python train.py --model="segmentation model" --dataset="drawn branching plants" --crop_scale_min=0.8 --isotropic=false --norm="layernorm" --patch_size=[4, 4] --conv_stem=false --init="xavier_uniform" --optimizer="muon" --nesterov=true --adamw_lr_other_params=0.00071 --max_steps=12400 --batch_size=512 --decay_fraction=0.2
Rows from block 9, named by matrix and row number. Rows with one number belong to one neuron. Each number is 128 + 24 x the weight over its row's rms, rounded and kept within 0 to 255. All counts start at 0. After the name is the row's rms in percent of the matrix's.
# fc1: MLP up (model.blocks.9.mlp.fc1.weight, 576x192), inputs 0-63
# fc2: MLP down (model.blocks.9.mlp.fc2.weight, 192x576, transposed), outputs 0-63
fc1.177 111 [140 107  98 102 120  88 138 102 120 131 181 163 114  94 153 118  79  98 128 121 191 165 109 130 144 140 136 149 133 122 118 125 153 130 132 135 119 134  89  83  71 187 131 126 167  88 136 100 156 103 127 117 107 110  95 134 161 147 168  66 156  95 144 145]
fc1.179 087 [145  99 129 103  69 158 122 108 147  92 133 125 108 139 129 126 121 146 125  74 105 114 102 138 115 118 100 111 162 104 129 153 149 119 151 140 107 102 136 131 149 117 131  86 114 120 153 117 126 156 161  63 135 158 130 148 201 130 124 148 155 149 136 160]
fc1.180 110 [169 132 150 133 134 124 125 131 102  82 111 112 105 134 145 124  87 111 152 102 151 128 143 136 116 133 116 139 153 118 125 128 124 172 120 104  75 108 139 130  93 146 170 102 183 112 148 162 121 128 169 138 135 100 164 128 135 113 164 112 159 105 144  88]
fc1.181 092 [ 89 105  70 170 132 123 140 108 105 111 160 128 103 110 130  95 115 117 115 142  89 119 111 113  96  91 122  90 154 200 140 128  87 123  75 168 113 138 117 125 148 156 198 147  80 100 120 134 156 137  99  97 132  99 126 126 101 109 131 127 134 113 107 140]
fc1.182 108 [136 154 101 119  96 139 119 146 118 134 104 127 110 153 102 131 126 111  69 186 140 128 124 134 101 142 112 146 125 131  96 108 183 121 127  95 164  92 141 107 137 135 150 141 146 109 126 161 118  98  88 169 115 162 143 100 106 121 161 111 105 116 138  90]
fc1.183 103 [159 102 112 117 122 140 153 158 144 125 121 164 107 136 114 101 134 159 123 127 124 107 149 117 126 126 119 146 120 102 128 170 106 128 134 131 138 144 100 166 122 136 102  63 104 147 103 169 143 149 127  89 133 177 116 168 157 140 102 109 141 142 147 156]
fc1.184 096 [120  85 121 112 165  95  82  96 141  81 122 148 144 131 142 104 146 135 147 128 158 147 137 159 141  77 144 182  99 119 137 138  94 178  99 137 107 126 120 144 121 151 141 139 143 141 158 102  97 143 163 131 119 115 143 116 176 118 152 114 121 133 167 124]
fc1.185 117 [122 122 114 103 143 164 160 136 122 102 136  95 127 113 139 124 139 134  99 116 142 123 127 118 143 116 118 127 151 142 137 143  67 131 140  88 129 147  90 153 108 125 105 119 143  80 150 127 102 121 167 121 125 111  71 131 109 172 151 105 107 151 138 120]
fc1.187 097 [182 123 133 113 144 158 142 132 122 131 114 117 123 105 151 162  84 136 156 114 114 130  94 129 122 157 173 129  82  78 136 132 110 137 132 162  90 167 109 138 133  84 137 172 163 127 116 126  99 174 111 147 119 160 108 159 151 147 124 127 124  75 135 116]
fc1.188 091 [131 139  97 140 147 149 113 107 115 143  81  83 157 121 139 146 123 164 126 130 139 109  88 116 165 101 129 134 111  85 116 119 140 131 158 166 123 100 103  95  73 113 172 141 111 116 130 124 115 140  95 135 120 102  92 185 118 131 145 125 143 147 120 143]
fc1.189 097 [ 99  77  71 128 115 143 158 124 137 133 129 146 108 133 124 135 163 162 108 137  95  65 129 136 129 123 136 150 147 132 136 147 132 136 108 132 133 127 145 111 110 119 132 119 124 145 119 142 129  99 161 104 140 126 155 176 124 118 111 123  75 112 184 162]
fc1.190 102 [ 92 134 133 105 150 149 119 126 111 119 168 150  87  88 141 143 105 116 153 122 172  91 121 136 155 145  96 143 130 108 136  95 141 119 127 132 135 130 116 145 125 182 161 137 146 124 120 157 139  91 147 107 136 108 145 113 158 141  95 126 154 142 108 122]
fc1.191 093 [114 114 129 148 144  91 149 180  67  98 135 102 111 115 169 106 129 165 145  97 150 123 178 140 153 128 149  77 128 132 145 138 116 145 121 103 134 108 105 134 108 140 128 150  90 101 124 107 110 106 113 104 109 161 101 134 134 148 172 121 112 133 117 132]
fc1.192 111 [142 106 123 128 162 123 126 116 118 187 141 104 127 116 116 137  96 170 116 137 140 152 172 136 126 115 114  93 115 110 131 105 145 133 108 131 149 164 161 135  76 133  60  84 118  93 123 170 132 170 150 109 118 135 182 108 153 126 140 152 120 130  93 122]
fc1.193 142 [143 134 118 126 102 114 144 159 137 138 100 110 120 123 119 139 140 106 114 123  82 123 102 119 139 152 125 120 147 118 139 134 153  99 100 125 166 119 113 143 126 129 135 149 111 123 131  79 119 105 152 129 115 126  85  91 160 135  97 130 134 139 131 100]
fc1.194 132 [ 95 150 159 146 114 112 162 131 132 157 117 126 119  44 107 125 116 107 162 129 129 102 108 153 110 129  92 140 100 160  53 142 134 162 142 139  94 155 163 101 160 148 165 130 148  54 142 145 106 160 174 103 114 149 134 129 133 137 125 102  85 100 125 152]
fc1.195 096 [106 183 126 154 153 145 100 123 152  89  98 155 162 110 133 191 124 128 188 121 140 126 130 151 143 113 132 121 113 117 116 169 116 154 103 110 113 125 109 119 122  99 147 118 121 156 135 144 119 124 125 112 123 143 113 156 100 117 124  95 112 131 133  89]
fc1.196 097 [125  99 133 125 115 119 148 136 130 173 141 117 139 114 101 117  91 122 115 117 130 147 113 119 143 137 117 145 160 127  61 140 157 156 137 153  93 129 201  74  99 123 151 105 178 108 146 112  73 163 202 159 111 123  86 132 164 115 146 120 166  62 130 136]
fc1.197 095 [136 126 135  88 107 156 126 186 134  84 106 114  99 177 116 121 133 129 135 178 148  92  76  94 123 161 147 141  80 141 127 153 155 133 171 101 133 144 108 140  94 148  96 112 103 127 142  88 161 118 124 149 137 138 137  99  90 131 146 125 138 120 152 119]
fc1.198 092 [116 122 138 102 126  83 108 143 138 104 136 138 122 121 120  92 142 143 153 108 139 150 151  99 170 103 157 130 157 166 129 183 169 167 100 129 129 104 101 124 166 117 107  90 141 130 121  83  68 119 155 118 126  99 103 148 113 159 101 101 130 132 109 138]
fc1.199 101 [122 134 158  95 134 131 150 128 114 105 149 145 126  71 144  88 133 156 103 129 128 133 171 129 159 146 172 130 127 100 141 110 119 112 123 145 121 128 114 104 159  94 178 108 122 116 161 135 131  71 126 153 131 148 131  90 112 158 146 126 117 169  78 141]
fc1.200 085 [114 126  91 107 126 123 143 145 149 120 182 102  91 111 127 118 181 120 146 163 161 156 101 133 113 134  72 133 136 108 103 131 170 141 159 142 132 117 171 100 163 167 137 154 123 124 134 167 112 125 157 155  96  89 147 138  91 135 125 106 103 102 115 139]
fc1.202 100 [113 136 135 131 113 184 135 140 110 137 154 117 112 104  89 121 128 181 147 157 132 122 126 116 100 110 144 152  95  80 125 133 100 153  98 125 150 107 122 126 137 139 119 129 125 124  77 121 131  70  93 143 114 166 201 124 113 113 144 109 111 136 122 153]
fc1.203 103 [100 159 112 126 116 187 123 143 122 109 151 133 146 115 120 149  95 152 136 138 157 116 140 125 107 141 107 101 102 106 143 146 113 127 119 159 159 115  98 143  93 124 174 145 134 125 119 122 139 121 157 123 110 120 136  83 146 110 125 118 134 139  86 103]
fc1.204 099 [181 160 139  93 136 123 149 168 130 136 116  97 155 135 103 127 100  98 157 149 173  96 142 125 142 125 124 103 143 126 136 125 173 142 115 120  67 151 129  80 138 172 163 108 135 158 183 176 157 117  94 126 127 144 142 116 136 105  92 181 144 165 143 115]
fc2.177 116 [130 125 102  54 143 163 154 165 204 126 133 105 122 148 144 120 146 121 171 175 155 118 148 160 146 120 124 123  71 108 121 123 112 156 141  94 104 117 144 136 127 115  99 135  87 174 149  60  87 114 130 108 160  95 150 138 168 130 113 121 169 182 137 110]
fc2.179 091 [ 93 102 112 140 151 102 174 150 118 138  95 113 132 140 165 134 125 174 120 147 131 122 105 137 130 119 177 153 112 137  94 131 130 136 124  96  95 123 140 123 112 118 120 130 118 122 148 112 128 148 104 153 167 131 109 178 145 116 156 145 109 182 137 139]
fc2.180 096 [126 135 121 130 100 150 103 129 123 118 127 119 137 143 113 108 128 110 139 112 158 123 114 133 156 124 131 159 144 137  87 134 149 113  99 144 146 180 150 171 179 153  92 150 131 144 131 103 158 107 126 129 130 112 167 159 113 127 111 184 141 128 149 154]
fc2.181 107 [106 141 132 169 119 113  94 150 145 121 153 110 123 118 128 117 101 176 144  77 129  89 124  96 144 122 115 135  89 171 116 105 126 133 113 163  89 159 142 109 135 186 106 114 124 160 132 131 146  97 109 104 128 129 124 109 154  72 137  95 129 142 163 111]
fc2.182 095 [ 91 117 150 133 194 125 138 118 153 117 105 179 112 157 157 121 139 138 189  70 118 112 127 146 119 145  90 158 123 168 155 121 131 120 124  93 150  84 104 104 167 184 131 149 112 145 143 143 138 116 150 145 115 134 120  78  95 155  86 109  93 144 144 112]
fc2.183 093 [181 152 106 151 150  74 149 130 122 115  76  70  90 150 131 122 160 133 105 122 145 130 149 139 142 172 131 122 125 133 143 113 101 103 150 126 122 121 108 134 128 139 109 132  74 108 122 163 189 130  92 115 136 114 128 192 126 109 111 144 141  91 110 137]
fc2.184 107 [ 79 130 127 145 142 104 127 152 148 154 134 140 156 132 154 132 105 128 173 154 123 111 134 121 118 144 103 107  89 105 164 138 107  91 127 100 162 129 123 123 178 142 125  86 129 136 149 138 139 128  80 124 150 150 175 119 122 105  88 127  98 152 134 117]
fc2.185 136 [108 100 165 114 113 134 118  92 149  91 154 174 121 125 121 122 117 100 120 105 108 110 102 135 139 132 137 159 110 129 149 143 164 137 131 165 120 106 112 125 167 137 134 140 177 129 133 135  85 121 165 127 128 109 150 134 123 112 170 108 169 162 145 119]
fc2.187 089 [ 87 141 114 104 111 142 119 110 163 111 155 135 149 106 154  95 160 113 157  97 155 102 161 142 100 154 179 112  86 147 109 111 123 105  96 203 148 130  92 101  88  74  78 144 154 138  69 133 112 142  93  87  99  70 129 111 146 151 146 147 179 125 100 131]
fc2.188 096 [ 95 127 168 127 129 176 137 147 135 133  67 102 135 144 109 111 134 131  93 110 128 160 124 167 138 110  89 136 174 141 106 107 151 185 160 149 149 132 105 132 115 171 145 117 114 119 182 155 100 154  75 121 138 112 117 117 128 115 137 135 122 135 114 114]
fc2.189 083 [177 147 105 116  98 147  87 134  89 131 113 109 157 140 126 114 110 146 141 103 159 154 144 111 150 154 129 157 122 126 150  98 155 131 133 104 105 135 143 100 108 142 129  94 122  87 137 110 118 158 146 128 159 123 123 128  98  78  99  89  88 166 109 152]
fc2.190 094 [163 147 156 143 171 161 187  68 106 149 129 132 118 164 131 127 113 138 125 104  93 143 135 133 122 128 120 156 134 143 199 153 161  99 149 139  92 122 118 147 146 182 155 133 155 132 148 170  71 136 125 131 149 120 120 142 157 105 149 161 154 136 128  98]
fc2.191 088 [100 121 141 116 120 171 115 141 161 124 136  92  89  95 121 152 128 140 117 158 107 136 107 131  95 103 179 114 126  76 126 139 116  83  99 131 105 129 112 123 131 167 122 144 190 156 109 108 101 147 143 114 112 136 147 133 135 141  83 136 125 154  58 126]
fc2.192 126 [128 131 127  99 114 129 154 163 132 134 112 131 127 118 120 192 152 147  85 153 109 143  90 119 126 110 152 107 139 150 142 129 104 117 131 155 149 151 161 122 111 180 150 155 143 164  82 142 129  82 185 143 128 149 107 120 131 138 135 113 124  99 105 181]
fc2.193 121 [103 150 105 139  85 123 111 114 131 167 125 126 123 149 146 118 164 154 152 115 144 137 127 113  91 129  97  88 150 142  78 113 130 138  81  97 172 118 100 134 131 128 155 105 103 163 155 125 161 152 115 115 158 142 115 114 150 129 145 114 146 138  98 126]
fc2.194 114 [122 151 108 165 132 130 140  83  92 171 137 162 148 149 108 156 122 120  65 121 135 132 134 103 105 127 105 144 145 135 119 111 149 116 128  94 125 125 135 116 124 139 106 144 116  71 128 131 147 162  96 129 139 114 154 141 140 135 129 162  94  74 127 138]
fc2.195 090 [139 143 114 136 127 150 141 117  70 126 127  84 127 142 127  88 136 131 186 128 143 111 145 176 114 105 125 143 149 134 108 100 136 136 108 192 172 107 156 145 105  86 105 148 166 117 162 123 122 172 110 129 107 156 132 124  92 155 132 172 132 110 104 102]
fc2.196 085 [121 130 156 106 107 100  84 151  95 107 132 150  77 120 165 157 160 127 140 148 131 101 133 163 126 117 150 111 128 127 123 112  91 125 135 156 134 180 114 152 148  88 121 144 171 153 130 124 140 126  99 132 145 138 190 112 116 161 113 121 117 125 105 120]
fc2.197 092 [110 145 173 175 123 170 138 130 107 118 116 125 139 132 139 118 132 145 138 105 103 122 133 100 130 163 159  97 135 142 137  87 153  50 155 129 102 125 135 138 138 152 139 120 129  97 122 109 138 125 147 168 115 115 125 130 163 101  94 171 104 104 165 128]
fc2.198 106 [ 93 131  99 159 157 112 117 149 107 135 165 102 160 145 153 150 119 119 181  75  97 114  98  92  91 124 125 107 119 128 126 135 145 165 125 172 128 122 116 189 165 159  89 146 144 153 126 156 138 140 127 151 148 131 149 108 164 135 131 143  82 146 157 121]
fc2.199 099 [151  95  86 120 130 145  98 117 138 124 164 113 147 117 164 172 108 137  83 123 107 111 105 140 195 129 156 155 103  97 162 123 100  97 110 108 128 130 132  84 126 125 112 141 127 129 157 134 140 152 148 107 119 116 115  97 148 134 178 151 130 107 104 147]
fc2.200 106 [145 117 129 144 144 126 107  82 172 142 167 148  97 113 149 126 157 154 145  88  99 142 127 145 148  96 118 122  84 131 129 130  86 109 130  63 108 107 122 147 123 162 119 116 120 137 114 141 131 197  90 167 119 138  72 180 115  98 102 146 128 173 114 145]
fc2.202 099 [119 137 111 142 100 100 173  91 153  90 123  91 137  94 141 142 137 146  74 165 133 112  98 104 100 114 129 118  96 120  93 100 138 171 111 148 137 148 113 135 101 119 139 136 133 153 149 119 166 125 137  82 168 107 130 145 148 105 103 134 187 130 138 126]
fc2.203 108 [ 99  87 138  85 106 155 122 166  84 118 137 145 117 133  96 104 101  87  99 117 144  91 143 125 124 102 148 119 146  95 145 145  98 141 157 183 135 134 156 150  77  22 125 136 159 111 147 137 102 108 150 137 107 155 142 113 121 118 153  96 153 114  92 140]
fc2.204 107 [108 131 148 108 134 151 107 126 121  96 133 141 157  77 154 135 115 134 150 138 143 180 117 123 106 158 108 100 104 140 153 123 118 124 143 142 144 129 119 111 159 127 137 142 147 150 130 144 124 122 134 138 119 125 106 163 153 121 146 118  71 180 120 116]